config.yaml
encoder_head_dim: 16
encoder_qk_norm: false
encoder_parallel_block: false
encoder_layers: 6
fusion_encoder_norm: "layernorm"
fusion_encoder_drop_path: 0.15
lr: 0.0013
one_sided: false
Rows from block 2 of the image encoder, named by matrix and row number. Rows with one number belong to one attention dimension. Each number is 128 + 24 x the weight over its row's rms, rounded and kept within 0 to 255. All counts start at 0. Numbers have three digits each. After the name is the row's rms in percent of the matrix's.
# q: attention query (encoder.blocks.2.attn.q.weight, 512x512), inputs 104-155
# k: attention key (encoder.blocks.2.attn.k.weight, 512x512), inputs 104-155
q.191 101:189094131135095097117120168109124125112135146140154120190137126120115163127139140062134125111102134121108099150129127111129149130154155166055105101124160113
q.192 076:058116119128132111126125121129132154118127098067126122146138147131145168128124132181121122118126114134176115103141138144137118136169117136128123129112136123
q.193 080:121167124121129175118133086124109134124118130127142131129119155130120145145134168119167105116137112162151127125085142136151129130155080137113135135105114138
q.194 078:141117127088117132100087143130150127152131125159119131175129108131115126189125120147128147134141140105136112121126089117122141144136099123128146130127169161
q.195 077:105114144129086067091133128128091122128111164114117139158099141128142113120127154129119132121107144121138144161144135112106136145117157191090082125122125134
q.196 081:098164096113138122110115104149134154113151161127120129103120127125105128093139104153122118127152162171129101120090103136088129103127078104142173122159112130
q.197 091:125158120136080115172118140128154129073173127145138103100128126089139111141164085125111122152129085123134129100123130161129095128122122179134083110127138128
q.198 082:154113144107103160132096140133104108111096119129137127124136152106123079140092117132124153161142097108110122130108088138128149115151170144129134145201143142
q.199 080:132143129138128122131129176135143141082139142126066137110128093069133167119149133131091171131095130148127167105176162131107109110135166098124136106155130079
q.200 077:084127110147089098115139124140138127113140123144165130119129164145113143151121092127136153113089134150125138112122138102123149098134151130091128141130122130
q.201 088:091116143123144133170105118134166132097141099098129182125117113103098125125150110141114128147110112119129102150116151174148106062129128209097100141132122119
q.202 075:145119118144122118125112146147138163121132145178149119082218124123104128156123090110114122141187165121130092127113136166121149118134125115110099124155129118
q.203 094:147147161128153120131139143120106147127116133126129074163152124124128130138114126117127145128113111133124052140125123136147086174123111123128132122127176129
q.204 079:068137123098133192126137140111137109126132137126128148187146150092110113098128079130126180130124107131124126116125134155122118126116131140085146103131108131
q.205 095:127106180132125107169155134118106112065150161130126115114111123158117097133117131077116139093171127132142085102159143100170122125132155176142100191141122161
q.206 076:091141155124141150083115121159141092128133125114129194134130131117118124128132122142103108132107157168119151192132124138131098106123128103123130107105121164
q.207 076:139111141149105130127122204078131138128138115092131132139139128116112122114120119110100154104080126122128123113137124158114157169128123120128114183080114128
q.208 127:065128144100127154163126111127126105065130117106115125146073145124123124128143134129115148132098108143112146112132125105128150112143186121142096147124099067
q.209 147:141088154120135142126133121113143110154150161129124139132123158152122116142153125150129124134126135128133135164132131128125140145127149107143132127132121115
q.210 121:126088116167153105134197108175110073134124102105114120148161125148121135107149178141130131122135151135135092130101144087135191127122073082116128108148123105
q.211 113:132153119128189154116091107113138118132130117122173124172135127093143130138120123108157136121089111120123149133093089131126131119092145134135105108110079135
q.212 119:151068094126093079115140119123107138100099112129114104128163109117125122130133133091144118132112085131129149119089133160134145104127122129121138131108115165
q.213 144:132066113147117142150132103115138112169118122127150101087085088157095103148134138137112114139131128154131142148076194121138095149165145122154126139126134143
q.214 123:103115126126116106133109145135094126139176093156098148115085137129081143158142155131104128128133176154125085121115113116126135086123093100132164123135125128
q.215 110:154074135138108123117115066137126109107102121122120162151132146120118103142190127182109130135085154116133139128108134128133114132113135107172118177125071123
q.216 123:094159088114140123156129079128102087104147120134143166135095128085150106158121156129150156126133139091073133144128129150131095090108184131125158163126122117
q.217 159:113151142153096106132124097131141138114140128095129112119151137120147129146119126156097148083140126102133149088088102180143119125145119104147127097147128145
q.218 138:127118147124128133130156127148137125125132123137156160072135151150126137131121116081157128129129121092115071137111131122138121150128171080166124164160087111
q.219 119:127131122119160131145108087141114166116142115133137117139160165108120129157098133138147138127113122111085148128131105139159047113108114143156128126158086141
q.220 123:163127129114134159093113164148096122135140163143133143095159103126190121137152094142127180182135131090114129121169137132120149154161114105100122119169127135
q.221 142:119133125117125136126122105127100134137112130121086139187128125164117119133192132126120098131202122136128121140133135127137148123106147090166140126139148150
q.222 120:129138177179130102129128130095145127110133111125124152122131110126200153114129156113114165132112145145136120164132140103131154126142142145130123124110149150
q.223 119:172111141136150133126087139142114129114118135175137099149132128138138127124119123125135077124136133131123132132111120170111126139096127116140148122099074138
q.224 081:112053146129110114133110165129149156122111141101140100132136130140121121165135126130119130136132089121131093124137125169108127151122124116115155129126083130
q.225 108:138124113128118161106119126132161120139118134105132123126119131129081144135128133111132136133085128126131119145096107126142163126159131154126073085128091149
q.226 085:153148191194114139144173139123157169136104157134135106177143161129138173125168150143112105166143117096103107129153185132154131123182135113117125166088143167
q.227 085:131137127105167141129129144133104096145107127154113170138106162080110121129148125192101127165191118112105129139128088115132151044108143077098149133138117108
q.228 084:106124138075150110136146116096135148122198121117128128153089149127101172141120182156128135115168146149128138131102106153159112129131119140180153085148129105
q.229 095:083124133127122090114129106096142145149130156165106130172135129168134101128140113127099139120152132144129174104129180092100140157148139102136136140111098126
q.230 083:154143106128149157141124123129124151110113130135115142159126128130118147162160091097130111144111122113123143119094121151112139138055124109133091124121134119
q.231 083:132108078145160119084117141118137104097121134174121127134126129130115076123126129132118134124105104108133137160146101133145100121130132114132133085097115108
q.232 092:130121136121115122102121134116105116099134150122159163146130147166132156128097137098125092126091130117121132135147125118112178145138129121155153157099106126
q.233 105:156202090133102127134129131163130114124096118077111129089152119110153157130139094130107140144074130106128150103153134134084134137147137178105167130153109133
q.234 092:142140115130153145131132129086176121144158171129159174115152086126100148149127193132156163126167160094162098120153137146109110150096125114138136130132119127
q.235 093:112113119088150084170128129117130131133082098171140154106127088128131119163128078093121159163123132101074107139124099124152133127158148132126111138105117113
q.236 086:114114128181087105130122118099109135161136106124074154097117127129117095104078128138123130084141129115084079139114116145109156123070139143081137113097143108
q.237 092:193141132128152116111047126151123132166130106118132135096145132127110087137107156085136134128135141072114140153130099138118138106113105140041173175112116122
q.238 085:123091146128128131188106115158135129126138131131113108132112109114167098140114079099085112134136119104098138134116118106157072117125113143203132147124101127
q.239 079:132141164157126107150138124123122132141111126123078162127128106125127125129137123156167153130149124138126129144118125135133129159110140131117134125127161119
q.240 091:113118114096150114139154124110074129142107124137129070111151133124125114126106136167151129136081132140131109162094100092137130124108134128158125145127127135
q.241 110:129123131148135136126123170095144135169153126134150117073170136120151160124097098104125125129185122129098159132111105124128118155097137138156117124124128127
q.242 092:154125092167123118092132135114128131139156112129121179136123080132153080132122109079066127135147146144124112113098115109126119160109150093121134066147156089
q.243 100:137119134126104130124174124148127098133132129128125154112126140146123122144105106158120135120134149106110124133149143154126110120107136134127154143145101137
q.244 095:160169110122134115137109104166141191135164124095113062147136167138166128094120142115126126157147127169113145111113079116116102153124183090154172161176142122
q.245 131:111085126145158135105146124123154119131112116149135161180113116164172156105070081125124192116133141123122148122190140123141120104122144101170170103141118141
q.246 105:152161113113163088169134160131130116094159171126147096150160125129131102074126095150150146081142128130139120140134137117108154087128133115152131163141133131
q.247 099:086190071154133181081129123111124148122143125133138157136127130125144099136110150159131136115126155102153127163155151079132138145120131133089158093125129163
q.248 099:071122136148138168125158137118093169131125146126135116125131144130117134083119109135145120118123140143098139125117134133199118148146134104131095113132163140
q.249 112:103138156108155136109100130161133129124154129126102135143134157134131141127128115153147085129132127159140125095138086084110106135073132091118139149134110093
q.250 088:116130107126138101121104117140119072103129163134120063130087139180129153159114160103110103145115130152164123127179133146127195121141129114111145123103125102
q.251 094:146116162128120121127135119152123136111205127127120140114090163131135137185082188158161071114152159133123102135124154128131135137149150118116114089070089106
q.252 090:180138131122155120144156146123085097149128130143135146136085193119112119117103099127190117096149142139129116155089162104115167110136138155106104132163102136
q.253 123:179132120143107167101128189102120112095125150062150080140143109087177096163134113123129121121138150140130125113091176145126088184114116117082138096142125127
q.254 100:123076128149117097145134134138151129153160135130143123114124136090153104112128122088116148075120114157112124131146091151142083116149128072111129092130118105
q.255 094:128162086103099116091125141124133082136125109106155128125138118140131131126129138127145122119096119085064109136130110096110157120088149098191130133133130090
q.256 075:125178153125124152102060138104087102129147138141129191117085162138105080139105155135169146095091127135103127143131130128151127110106120108135128104124153133
q.257 089:134178182132159135138118089144135141125090118144131165115136146092096099117151097124085145144113099115125116099117126102148108138134109165129144128129155135
q.258 082:119100138134111111132124129130133144135123106125135121174129130106117208121146224134159083107094099156116107119132113130136128115139121165146141111147100136
q.259 092:131148139118128088138132127105152116136165073136125132137141133116128115128116126114080130124120131121152126127115131151134147124153129127126160103062131140
q.260 085:115125120113119127141132103173089123146124132114187110133144081119061110177130158172074122154129166122171083129169130124096124130126112138159100156132128142
q.261 095:074128147128137128183128187140153130072165114072124168125139097154130117124122122132130104115147132141131137126155122097102151094133115131151096124136128158
q.262 083:179169162114165099149078135123152054121147131125130116146134136115118139150152161140151142077126109145102131139140129117123088103121128179136127134089133109
q.263 083:041119149147071131126063143157139114121157135099138090089102128103122117150117118131138131122147093149121105159128163092150105105159131152127134132132094164
q.264 082:167127132142089121134165150133147136124160102133087130150127117170139139122120107126132147148135098119165123092121153089117102152120122113134124123121134128
q.265 092:126129140156102137126077136141128108123163128138148136127113120116082123140133121166134115113150117137115109095133122172114109129199113184189125123142115123
q.266 086:114146139128132131137173127163121160085124126077137128157122127146186150192123150071107107145155100132099172114134151090107159093118153164165091106153126112
q.267 089:128136131174131068145143177136158122157139172130137123114115112159148153110146135139092179112156079131142142123166134136130126083150143137122119146112128089
q.268 097:176175118144098131133087121138126123113136158151119128131139063148121078100132148130192136083137160140119066116152112137143117122130156132133127155121113138
q.269 104:125080191136114105119114129180129158134091159112146133134135126139118103121167122108119162118116113100151146139113126143131127113124138119153171114137088123
q.270 088:122123100131121136111093113180128127151126155116144135144151108145138129096125168125139130105119125158111129138127167176128125134143124142121134124114142061
q.271 089:137128129178145130126113132151108114108160147151137128143114093126153108104112128116122150094135136127076184154129153146160156078125149110118148148127154082
q.272 144:116157112125180118127150148114122131064117134162118118150100124143131136137127123092131138115137092172146088132153143107162158115127191141144203086137127119
q.273 146:148077127114168151139107096160021126155152096133146158200073123153184151122134178128113131128105137120119159144134129097129101138107123083143156132125133170
q.274 112:082121130106142135204119159100131112110142115119135106137104139123126130139118152128154128133180123127128136151130123130096123132159124085080144115112084139
q.275 105:158162110130112110113101147130116143174118128127072131125123118097159154141159125124095137138136146112139150107069152112132120147144116129118137095165131136
q.276 135:118128137098159117160145137132136153097114103104123077165137132144114159142174125074099106118146131056154131131143099109131133131133165137167159132120093130
q.277 147:102137127132152093153146115090124131130103106136184094071139136108070157128158092100137150134123060129114110137118119167111145139120161139171147116136085127
q.278 114:120092112129128124149128130125132129162156119110125128118121119114147108160112146122151163116112141054156126129115156155140119146124124108114156096114132127
q.279 113:109106134097101105147108166129157135122118129136125194114114121123161135088134166142064148149129120162080151110141143145091151053084142126101134154123138165
q.280 146:089143129126105140152097136159182139143119160133172124160123141142105127145135122084149171150164133148129132170124094147126174122135161129141083130099126158
q.281 146:132146124126167144146137126137114161113119080129152158109122130091112103135124084117138133127087123146128106157148111100103122130138129108149073128130120133
q.282 121:106058161143127120137122114138155122068128096127110122101124124118122105160129108138122112146156128140125150122121131125119111130127144105134147093067092153
q.283 127:154135128102151146150154129130139096134132127104124097127150148130152136124151145128136149126094137098122135107134135127127143130098128108192146155148129126
q.284 139:115124109146150078165126156152176142128093146137115132091179071116123148100126132115119147118108101136134184121094157129143129160138133130109153154124143095
q.285 146:117107120161115134123077148117182125144107141123142127127149101090130091120121157074134115102100146105146140115130146129148161173106128124126138110154125103
q.286 113:126156180086187176114123120135126083141130112139102124141117153098113143099191143097130119121144125166139116132129117092103128131133140134094128144145145122
q.287 101:116130187157122116095151117146077122111129148133135134106125075133111148100146097123096134064144123140155127151155088149136121129135166126127157117130164126
q.288 103:157137127096127122187142136142115143148086132152151121160082109121122093158093124155128108138097122134142123170148196130157118160143151156126161124129121084
q.289 138:163122148125069120117127111116101122141137122130143122148162083109170079127121156124141124129139123095119143125140126132151120203119136118112125130102142129
q.290 113:181123153133165126155153163166119127150097118093123109116144152136104143074125095193150080125141129117119100144131147195154152136146165177134168111063115133
q.291 092:170133145136110143104136154122140129094104167117127085119106131125134131189106147087141134126123159148129120141119129155131167134166152135136093135096139156
q.292 123:108168142138155126118142128166144142057143142146151132118123126144097099135131130121118200137103131126102098126108142095123087099116139111136126126080105066
q.293 149:125129135093123115166172117170106163109138125166102143129114093154133136126145128141112107088112143147124123139123128062120113116139123152054146137139169143
q.294 112:103092097153159145103136111104129147084129079129072150120134171096109174157134126156100186128147122127129138164114113122141124175119125151177098099175101125
q.295 107:101137107085147110105101092169135117154144127148090146134160084128127079130111136126141155159102136105083167125116106104150128111108132141138129155127137134
q.296 115:109114126110141119108132161106088165139112098120120177113095126135119162122112078130167164118087129127151119135114150075145129124105171148099131117134186130
q.297 141:133131145148137153113137118146111140133128140144089138148139122172124145153112071131128117175129168188142111181148179137124168122145154155128096138138133132
q.298 099:147148201083137083153103144128134101100156152138099138087085148111149096167156125172134102064141139151132104147097100150155129180097122151132164108095142130
q.299 094:118131114151125132149158152124089128113124121125115155168127122106115111132124152140129125138103174135137091126144128162150131116127154127140153088118120125
q.300 124:114125126124135131135103148166153114164103093134132110131128154100143136123111144109119129142126143108145121104142145130133140133117160160136120134100136125
q.301 150:109165132123131147160076134132107149163123115088116148124114122121109105122096108105055110126117164117129120108127168132135150085101160108136115098088133138
q.302 103:148142095117117130138142133122131132140082150088130118106123122111084068147098102114137162117143112107126124095148140137141131157129150121147139103122132129
q.303 106:104109113130124120115125175139124134079145129133124190130140150134120135157143108126130107124142109109113111123150112079094129145133155146177133095130121128
q.304 089:101103132129143137184084168121102164134131145119145122142117120114141146151135095119165141128139121188087126114129140138125170117154195094103162104113120129
q.305 101:124127149150132060120143128162101114125155095169127169119115123092107103131087136125127174146132112181146099172165155127149122149122136156110112100186164109
q.306 099:122128088144168135153151141136122124119149150090141129147176129135057163111104125161091142096144082155088116139151098106115149124132164081191149140149137126
k.191 101:102099141088131111133175141103121131112119169130127095157156123161097099128124153152126172155150128103083073124154186142132115159155118153129115132120154130
k.192 083:131098126152128118117149193156182127112129099151113111102117117089138084133150114080105127148120195139095111115064139177128139131172148094116130097094141138
k.193 082:103130171111146169166145159114140113145187166149101140123056166127114169130099198116134134161184183106126127176088150150103155127174128106124126126116147118
k.194 073:083124151183125150128121112130133140137109080127145187131128177130133158150128115132137117125119133129131133126173093134143104126148128121138077146130120106
k.195 071:126192132095143129102125129121130116107099132097128127174131117089090101116120154097114133143127102091110138186085132133102218129137105128170128121178131117
k.196 076:135146102127121135129126161108176139112115129114126140113128160168137127129139125202097119122123112097115109138078122113126112139133134114129134095134160185
k.197 090:072171176167128159098087062120125128098119126097096193104108154173109096159124121125136132137114099145115191168114128098112130127108182153132051125132178108
k.198 083:110118186109090100133118131128142159124124105112107106131111117138111140137126117137118122141118121183104142129100087088160091174189129130135089120143133156
k.199 077:161129113117148147114114112066084142159131142109155132164148131152095118128064118089123146131129136092073120098117142151126166134169126134157136161132127130
k.200 082:120119093140125088145106118110117119087140190200132096138117182111133116123120174118115111143110133144129151138106102117146098092123128128107116109114112143
k.201 083:149137185144131156195094091128142136119146126075135134142154130121098126141137131105153104149140142085115118089106103159109130126122130138124128132146085102
k.202 079:078098140098084149140153113085124128154122105132121111086128132128117176128139124120141106173078143111092139123160152152116128129128133161154151121126140113
k.203 072:154083159102107159121168130149162084131096111059139150114132127136163147088129122139108109107119149171130165041142130127144152128121111128108116104135107165
k.204 086:090129139083089152088130102165127168130115124138166110125123135116178106107103172131126128126113142098129157113084086128148148184096092104121099117122127136
k.205 092:136118132149138129154105113134157143130157127130147114129094159130092130124108150115093172099151121110099089129152137117165119171175171116150104125120121107
k.206 075:169128143113130094151115101108135144113100131144128101124110149098102103132085109103126116104124121108117096140123106092118115133184141088133128106111110124
k.207 081:130122133128114122100118131126126153135114181141139110096149156128119134105127130129135117133116179139095163127120142137125101162140152128127114126184128082
k.208 125:172155113136147165151122109145129125138101078145117147125141156155089124113143131136102139123104144074093149131136136138131141082153128160157128096119153157
k.209 166:118144138137118120151107081150123105115122120146097121133118162077081134171142130096102146105126131136129092168135071120104158120181131125102117126136104145
k.210 128:119142102100153144133112133140128131111139087145123168170172128102137106135125159127142092112116182107122165098125119127112120139111140137122138088144154138
k.211 110:122114150142107129140156180130167121129086065117169095106124118148115118133114103107130106124148120137076147096115121155136094160135112150127111130120132130
k.212 108:079102196136154121144122172097127114145117146110150124166125138130138160130122134155127133127148145127130129133111084122128132150133110142092126158097175154
k.213 131:098101119140093126174130122121158133161101144053134122063116115092137153122173119103109201156162106151172096135146150148129141103123139161123133127089155113
k.214 136:137150138142104123130169078138143128165102059077125132124131150118161158126152115133148148097142152128127118104120151136127125132163171126199100089139113116
k.215 120:127123123154127170158151147061162121129072124138123107147127146129124176142137136120134109161111120133118129136138133159131120177130080121113099147106144106
k.216 135:139091133141132126144150140157154128163129159093130107126151083153149121107088154156137156129134133150136123120137152111160131125146122124087137106124147127
k.217 157:141126096105146135120116138088105110162117122166109135118129161113122137088163146147125113143095167129126131154112111116119133137105146137111123126143133118
k.218 131:147189172138141105143111124126167153121107126127161106121114134132142158115146075082171135136131146174114134137075153169129105114128157178141106105138141105
k.219 123:140212151157133107142109137153141149108112128154146152121131130071087149093153170090114120177092124111118123123103134116080133166144102127175104123170155141
k.220 120:152104123190145156127128160118105102127078125123124116166128120140160117144129158127100126129098107134125126146135211169106129113120170123097138144137161158
k.221 137:102102125124131129108111100197089133109130116164170091139134113152065116168135106152127135131144135135128136162109121111219160131138131127166129169104115144
k.222 128:131130122103096135131106122117156092130187131123135097119138098098115148148122160120093126126108132114148135119127113135138149128138116142117147126104142095
k.223 116:085134121131170144131103143131154129089097126120128114119143157127127174138103147091128129100129141121141129142118118112138126172118135127146107119125123128
k.224 087:170119128129104136121122124153132129141116140197126114106125106146091123133115117132130151108132125142130174129129118076100116128131097126106123098129129119
k.225 094:144106103153134140067126113116118130151158130127120157135145124153130141149133137129130175131132149094134125141111124138103102138185130127086110118147104101
k.226 088:136117177131124121140134105142151121098149138168142166138085085094119132156113124132125127129148131068167129135158124126170139142157107129146137144117158115
k.227 081:115111131173145108139131149100111126127165108166091150140160110130140123109134063124137123142116125153133125090138114127116122139127106103152133152129141104
k.228 090:121137082112130116127124133125115128146091124173138115103140179132096100096126152159132139130118147147134130134065122119165120091123157121107147140119180124
k.229 093:095107140122174150159129124124103157122150135150101142127157159068111146065139121132101140139133107134137133135128144130140113117127080116110112155162112121
k.230 078:093151114140137121112093182134155103144128193172113072155122145080081101080104094130177153135109082134128096143050129151088115175152137120136137137124105126
k.231 077:130122124129154135119149142126119135105127130126120109111151130103136166138123128107149140128146128103116121125139152163123126152109130147087119181133125139
k.232 093:129136141114118072127097156118085056119128075143107115164131133121204108125178151127114159115093138126128194133126171169106112149179140142116136113125119113
k.233 106:142127114054114124134091124117105128127130136095134117141077149136143127134122147100126144118131132093110126146136084080138125107100121106085118123132126134
k.234 083:112146095136124140125108074144080129116107131120077096192133103131124146134123106143127067125086116066129084132174114112143136159115116123066128128120108120
k.235 084:201104115129162207111139131141130100125119123135163122131125120127108117149129069182164141093096170141126117139124138142111131185187119117108145094100143128
k.236 091:132141114131165143132128179144139106129131111141140138119120077169127126179064115086146122142150103126087101107173114119136091113149138123112137140108122155
k.237 091:058141123165142114150129128156160143125102104099130165147125079084094112117140153105101086153132118115127124105141132127129139129126120125131120112154133109
k.238 080:130109098088110104139121157139145113109148087071137123135126177134093130157142162091105097139126154163146107154126135130063145181117133104142073158110106123
k.239 077:156156090157150133128112116120101113129176127140131128132130125134110117133126112090124133127114128123121100162127170161148141118124134118108117168130146066
k.240 090:144128155152121129109114146124121128137114131114164137155172120154153110097197075136116128148128121099161101126086129094118133154127133121115130139117155105
k.241 110:129133163121113158119109094129154129109093122138124113146095130111124104131101135125118100134141134123126108136132122131123136195097132112126099126128120142
k.242 100:106087142149145139148134103113130143129108145091134100114168138103131105140101114141128162132149167132123097127154113151149130206151135160168107084174129101
k.243 093:115140120117129125097056095122121096166141139160126110114120151152134131136100129108104127136090130097083129115132153123125090128122125142142099141145138125
k.244 100:126157111151118133076131125111107128127138141104127144130122125113162136173143131130113130141122135126127168176132138117117177140113119111109104132149149135
k.245 142:132130183124146147133130123064118130145071177123158129137139160132133131183155128143088128138114133122149113094125135165141146128089103098139121105137137155
k.246 103:148153131150122139128136120121136137094117162104104116153166141120118124127153126128079170124162083127153109094138107119136166156144147129142136158062177106
k.247 104:128130119127137130101112105118101114124116122074106123109106142073125130131159104120110135134125163111114126158104143098103130136061108130108133174072167137
k.248 092:123124111138157103125125108148147119155137107119156128105128087137104155136100105178123130128154173106162129122062146091146123147138088087136164097134127122
k.249 103:125102101125107164122101111123124137107143092129136131144135074139148116156153124113156131146144085140104116127129175106142118130095135148136125116129122135
k.250 098:178114119158117159160149137103113127075158135069126130129126131150132130164149111122193152138126128119129114141130110129102109153096094126143125111135109081
k.251 083:137086113139113157135119104139137088139165129098128147135123060147146126113137120159134118117149174124128133130114136140079131151119107113160110139128136090
k.252 100:125185146097110130133177104169118149155111127111095127129114122088164126148165132135145100075105151130135144114095116114124090155119098116117135127081129137
k.253 133:077136129099118117161107124151102156124125074142125170145131126194146141151158123127142155094105173124130137144141154143111134133147127148128147138079144140
k.254 101:115136133118135137115117105159143109157089126141142112127119127049141113127113142103106111140118110152102125131117163113135130133114134124090126171154122163
k.255 084:108154124148126128122180132114191200135098199110125105141110091118125128150147109117096116143121145193126160133128145092125080140104135140136115064085132145
k.256 074:128104128156124129131075108167151136133070110130139125106132131155194120164149157070103100144126170142128168144133158087140129115102145100133131121102147047
k.257 090:224149121110131128135110147105125156124117153109163116102115127136134139152128128171079129138149128075090147125101128168132142113097085097123089115128156189
k.258 080:116121079121129120117149116117129131161083154131103127112118120128133189100118110182124139126084112142073101110128119131126107108113107101128148202141154130
k.259 076:168102146111138156078107139169132151150126120148120142106109175143146127127141116131131129118126145138130143072163128128119093127115135092126114162098066171
k.260 089:155134113120089160127109105141120128163134110097132130116138187152098135166142132140153123151127123133108131022138157156124124126147141165142141137127131132
k.261 101:190127163133116099135140144133177124145140109144163117126147162107164127106138127160109105173144161132142121121117124160123126124120141104106143114158150127
k.262 076:117151149121165177116160124113080125113114137131162113174143169128098189141123120080115097061145096108141136142130136134095137119114138154142120127094114123
k.263 075:115119120156137137132149129073097131132134125114110161120176128132127154114123110093118190124074139127069126144109126088123141161158175096163158117113150066
k.264 083:114132166110178153140098085106139129125188137153090150037111127139109126142141138135140133132133127101122128155130104092093122127123125128126136084158165136
k.265 086:079086167120090172132137125099092134123177118140100129157157149142166171154105146062108061151100121111107130137125084147123176147109169126147131093103131131
k.266 077:129120081134116116129121109068133092132114118129170135114154128116139109133088112136110136123154120113123121104142073146111107147188138126144131141045100121
k.267 080:133128114124087169131119171130127160130117119101141125148125139127145154131154089119121140122124096109136121093136145126133141107155131130166114159149122162
k.268 086:091133134133155120145109105146121122106057123128126119189190117131154126120151124147104174114143121132112160119148127158155146134127099119122124116128137130
k.269 096:112150138141113128173156064123176106124129136101133107135104141138134157126148133129120137111135099146079183142145121142123104097133116116130112114136140119
k.270 077:127124089135098115130135113164114138119114127100188115125129176135128119172126115156162144128214143159167079173165166140163128150114157112143133119181104125
k.271 076:123135126090143123147127129095127096131163129147127103103118097108145124124092138185105132131119128138122142135160129100132111158156144116124114112107126134
k.272 142:086145103088138120136125132130098154156121122146134136142117140159128132060089137089138148092156141139100145147131149097128167120170183132118150122178124152
k.273 143:111121180135135156136087147132177198108097092149096134158128161108124157116117126103111127126141107122103113142136127082108188106138134128154156121118098185
k.274 125:105109163147125129095124120132096088107104141155128166120123119112121150100114112088135124123151158096167118212109149123110142121148130113126118143132073155
k.275 107:141134111137116130119135137139130149122116133124120121094118144129106156107135115154152092163158131144146158118119115105128130130104163150158093093122118164
k.276 149:138108117168124107106107132158099095140125160119068086105082096122106127129121126116136128104123148121135172110087148077141101141138157119092092174115090078
k.277 145:144097117106140115107158126124159120130163134142098119173131112149178170126108149152158125131154151149116120167158139131136139131121115108135071146133180126
k.278 117:145125155144112115130122161160116106132143103135077105167129123126129106140118120061109123112122140129153110153124128142152145157160131130120101088115093114
k.279 118:117111132129095115153094154131103152148132114128124137167126171132146154165108150155073109076155096156100069129165141136165169124138100120112154093113129130
k.280 140:151175154121128105134133134126135117113159113134130122129128099114157103124121139126099139133082098146127108150106125158159085160110071135142130135139153079
k.281 130:146137125120124159112099135121139087144137119119178117141101094147149122128115121113119136164142112142143095119107124142124131103110102121132181117121152125
k.282 114:125119133087140130183092131121132116134116062154123124128125122123149087135128101146144160079126070131114122143101123142178119115156129150122128117141082134
k.283 126:116136107120172131076171091103148103133157133127118120156127160135073114135140104118134164111155069091138079123157147148110128115135152123116108115164111122
k.284 153:142159105203124105122176098111114129093126111133134123140139124165093133127126149125135154127104123131093134118146135123137115119103092136123109142187130100
k.285 142:123151123141112076146123119138165140125133145128132140124175114132101105124132047122149132188106156128132147072124142170140076132100098135093131130173117086
k.286 113:073093123153115150139121140126151128122182158118195131148107161107143147141120079165115145113137126094178113173132080129135132121117105111115138132149154161
k.287 105:145160057122161089158137078129175120171138148118153107107122118122144095133127122103135125131147103196126135071137130140128124132186142169130112138161140175
k.288 109:130128128126141138134093139156128117117124145141133121162116084145128123135122146118117078177134095105164126127182151158102125083163098123141120124173115131
k.289 133:143116128083140105118114096116137126123131129172144177125085123147096141144113103110107114126133160109127105142129112125126122133083105167131081185101149132
k.290 113:094098126140123089123150109123102126133113124141127126149119110102129131106123073157158156154149118157116104181112136140171135120152125118129141113128147121
k.291 095:132113179132136113146078113119107188119119131153140137109122129102129162123158129124127125134049096128099135122158130093131142128105115077149132145088136149
k.292 117:136175132126132111123136103136130101176117060106086147136146142084127143110131148125133135125104107157096128131123170096133144136127148128130152130146130138
k.293 138:140159150123134106129132109090113135131083135127127100099187088129136115117133110123130041132129154099132161102148144173111121097089158099131117150132106127
k.294 103:167135134094128097094126110165135129143129142186136129137122129149133101154159141141125138130175117127176140123126135208096171127161142163082135124133124139
k.295 102:143134080165133142129125133092127111105125125092157174129147141104172170129151143154102165154072128124130142163157144163129151134134171118168116126109121128
k.296 102:128129132106117143121145150107152131177104115140149153111130232153120129122102124121129132133119080140142096139118133141133168098125119163144115069105158112
k.297 143:089145183145159154132103110196141123132111150129134147122101137120130159111074148114148174097097070116129171096139091109090127147115154127152129148147047115
k.298 107:120095176205156130145067114130128130099121102116169117155164141105116103168133123115088103156077130142114138127124095132149190135111120114121118180130125149
k.299 100:150144119153148171139125100174167112128195121127121071150136134114091126108136099100130136124118160129121093107112150099107114123117171113127106090124122087
k.300 122:160089128134053172128123153127111127138126140116138169116161115119150123142099160124165115170099128127081125142128116154153165161136161128128117171126134127
k.301 135:142117113111130151140157138151135137112121134137133088137090109134102113120086127121118128166122088161137107132185093116089152138145156126127134165165138131
k.302 104:112162129142055122135177131112094122086114101103157129117104135110115154152053138144116137097135136137132140127108083142122128091142134135091135107094153147
k.303 100:118122117147110152118132146079118125131083136161123097133169097127121129110118133122143077118132174129151131143127115136167102146148143128172148083136121120
k.304 093:194117117137107134157156163103112120123125112137119127147111060107126103156061175121128128132133052112091127110088152139130137131129132128112131088123141124
k.305 096:132106132133131175084100148144117131127122132104130127125088157125101112135115139108150137133090132149142186173101127125118115087131120085106111075098113130
k.306 089:138151133132094114128142103118168123095127151090108142134131086111120113165145108103101129123142168140169103141120119151154097145124109121139137124123143137